{"encoder_arch": "vit", "image_size": 48, "vocab_size": 15, "decoder_width": 192, "decoder_layers": 8, "decoder_qk_norm": true, "decoder_parallel_block": false, "init": "trunc_normal_002", "beta2": 0.999, "adamw_lr_other_params": 0.0011}
Rows from block 3 of the image encoder of a small encoder-decoder image transcriber, named by matrix and row number. Rows with one number belong to one neuron. Each number is 200 + 40 x the weight over its row's rms, rounded and kept within 0 to 999. All counts start at 0.
Before each neuron's rows are labels from the 100 images, of 14976, where the neuron reaches its highest value: "peak on" is the class under the peak; "patch colour" is the nearest of a few named colours to the mean colour under the peak. Only what is clearly more common there than usual is listed. The data: seven-segment displays showing three digits.
# fc1: MLP up (encoder.blocks.3.mlp.fc1.weight, 1920x320), inputs 64-127
# fc2: MLP down (encoder.blocks.3.mlp.fc2.weight, 320x1920, transposed), outputs 64-127

peak on: surround
patch colour: grey
fc1.540,161,162,181,217,177,238,201,238,245,233,185,209,233,198,189,212,222,273,254,161,73,244,229,210,162,156,140,172,181,201,272,212,225,230,188,159,206,235,199,151,172,228,186,222,175,165,149,98,236,227,224,240,258,200,163,176,176,239,196,192,142,225,209,216
fc2.540,147,180,209,176,174,207,143,189,221,222,239,222,192,138,209,284,226,232,235,173,234,179,203,181,229,207,188,172,202,151,164,204,193,241,114,201,185,198,248,183,164,226,154,180,180,227,189,131,159,183,192,167,282,182,215,206,158,183,210,212,139,179,164,216

peak on: screen
patch colour: grey
fc1.664,265,234,197,209,203,185,212,211,252,273,193,215,249,251,293,186,186,253,259,209,185,207,217,227,189,115,184,207,186,220,226,200,234,171,190,213,147,191,189,280,192,176,232,211,204,281,177,192,261,272,136,178,221,135,192,155,166,195,211,242,264,155,289,157
fc2.664,178,182,218,228,214,193,165,196,231,198,259,182,173,211,167,109,212,239,221,188,206,209,177,184,189,257,189,239,218,192,115,149,164,169,306,178,236,234,257,179,160,135,183,226,156,214,239,259,200,222,247,195,201,212,180,183,253,169,194,224,132,193,227,200

peak on: screen
patch colour: grey
fc1.577,210,231,179,214,153,271,248,208,265,226,266,170,250,225,215,266,252,224,205,184,199,206,102,255,215,146,233,235,240,280,213,201,248,204,197,141,224,189,211,86,197,170,73,214,145,168,213,116,174,245,180,190,186,206,164,198,185,185,233,178,122,176,178,169
fc2.577,207,179,245,220,202,175,171,230,155,281,229,217,210,101,187,207,224,241,232,153,228,169,235,182,253,226,160,214,251,139,204,189,138,248,158,236,173,220,280,236,143,243,208,166,205,260,215,165,209,181,210,233,259,195,194,202,193,233,284,208,203,217,185,247

peak on: surround
patch colour: grey
fc1.752,200,144,265,219,164,225,188,258,281,257,173,211,171,181,193,157,194,269,262,145,107,210,160,233,168,179,140,114,160,230,208,199,277,211,183,171,213,211,208,191,197,280,163,184,154,146,188,61,250,203,192,234,195,191,204,246,158,234,202,196,139,269,203,207
fc2.752,134,177,203,187,154,233,136,188,221,232,261,212,198,141,202,266,224,230,216,189,243,195,214,195,232,217,204,174,198,160,184,191,187,229,124,189,173,214,237,168,183,224,187,212,182,216,184,129,157,181,176,168,275,193,196,195,160,178,218,227,135,158,139,215

peak on: lit segment
patch colour: brown
fc1.482,166,208,146,230,165,271,198,169,194,157,314,231,196,197,233,227,150,202,114,186,248,245,121,142,267,230,225,261,170,229,197,204,222,212,292,241,221,203,129,207,296,237,197,193,210,196,167,236,201,224,200,233,227,232,133,201,196,219,217,214,148,165,208,213
fc2.482,244,197,243,272,170,142,215,225,202,210,122,174,183,246,212,206,226,179,251,190,208,148,198,161,220,193,258,292,240,214,221,183,176,190,160,166,177,217,307,174,170,165,239,223,224,161,200,170,167,255,206,228,150,182,220,148,170,175,203,204,193,158,227,208

peak on: screen
patch colour: grey
fc1.77,235,240,189,224,244,197,221,181,207,195,209,228,238,211,191,196,152,248,189,210,243,142,188,228,260,129,199,233,166,216,121,235,159,230,156,226,220,198,234,165,204,129,194,176,224,200,244,180,220,187,284,154,217,209,161,203,255,206,218,179,212,194,182,160
fc2.77,242,166,232,188,279,193,285,258,139,136,172,238,271,240,135,253,193,244,254,253,187,204,169,193,195,166,180,225,217,154,229,191,257,197,189,226,277,162,218,220,207,182,243,199,176,116,208,110,178,233,258,239,150,195,236,194,181,262,166,167,220,167,254,161

peak on: screen
patch colour: grey
fc1.375,191,249,272,216,219,188,220,201,171,178,212,195,315,189,224,237,222,241,183,174,209,208,205,177,176,276,246,224,247,161,197,199,177,173,215,156,165,266,147,276,248,298,164,175,180,197,244,182,217,198,172,232,248,219,202,263,229,174,176,248,138,225,201,187
fc2.375,226,202,241,187,208,203,213,222,247,133,208,226,169,261,209,162,154,196,117,209,224,210,236,201,233,127,251,240,212,234,177,175,238,215,196,272,88,202,257,250,160,202,267,125,176,204,195,204,138,190,234,199,204,270,241,191,213,246,218,280,176,191,201,245

peak on: surround
patch colour: grey
fc1.88,192,200,212,199,201,140,227,270,214,213,252,269,268,253,213,157,191,300,241,285,188,210,132,211,141,185,195,159,210,270,146,271,236,237,236,159,218,203,289,153,231,182,163,219,183,172,214,217,195,191,192,295,146,237,132,190,171,244,190,184,203,196,257,134
fc2.88,147,193,214,158,190,265,133,201,192,220,264,223,151,145,225,316,196,262,259,147,213,161,171,176,237,167,191,188,185,149,193,147,192,250,187,225,160,178,233,218,142,203,169,205,172,227,174,155,227,182,168,161,226,183,230,189,178,212,262,232,149,170,196,247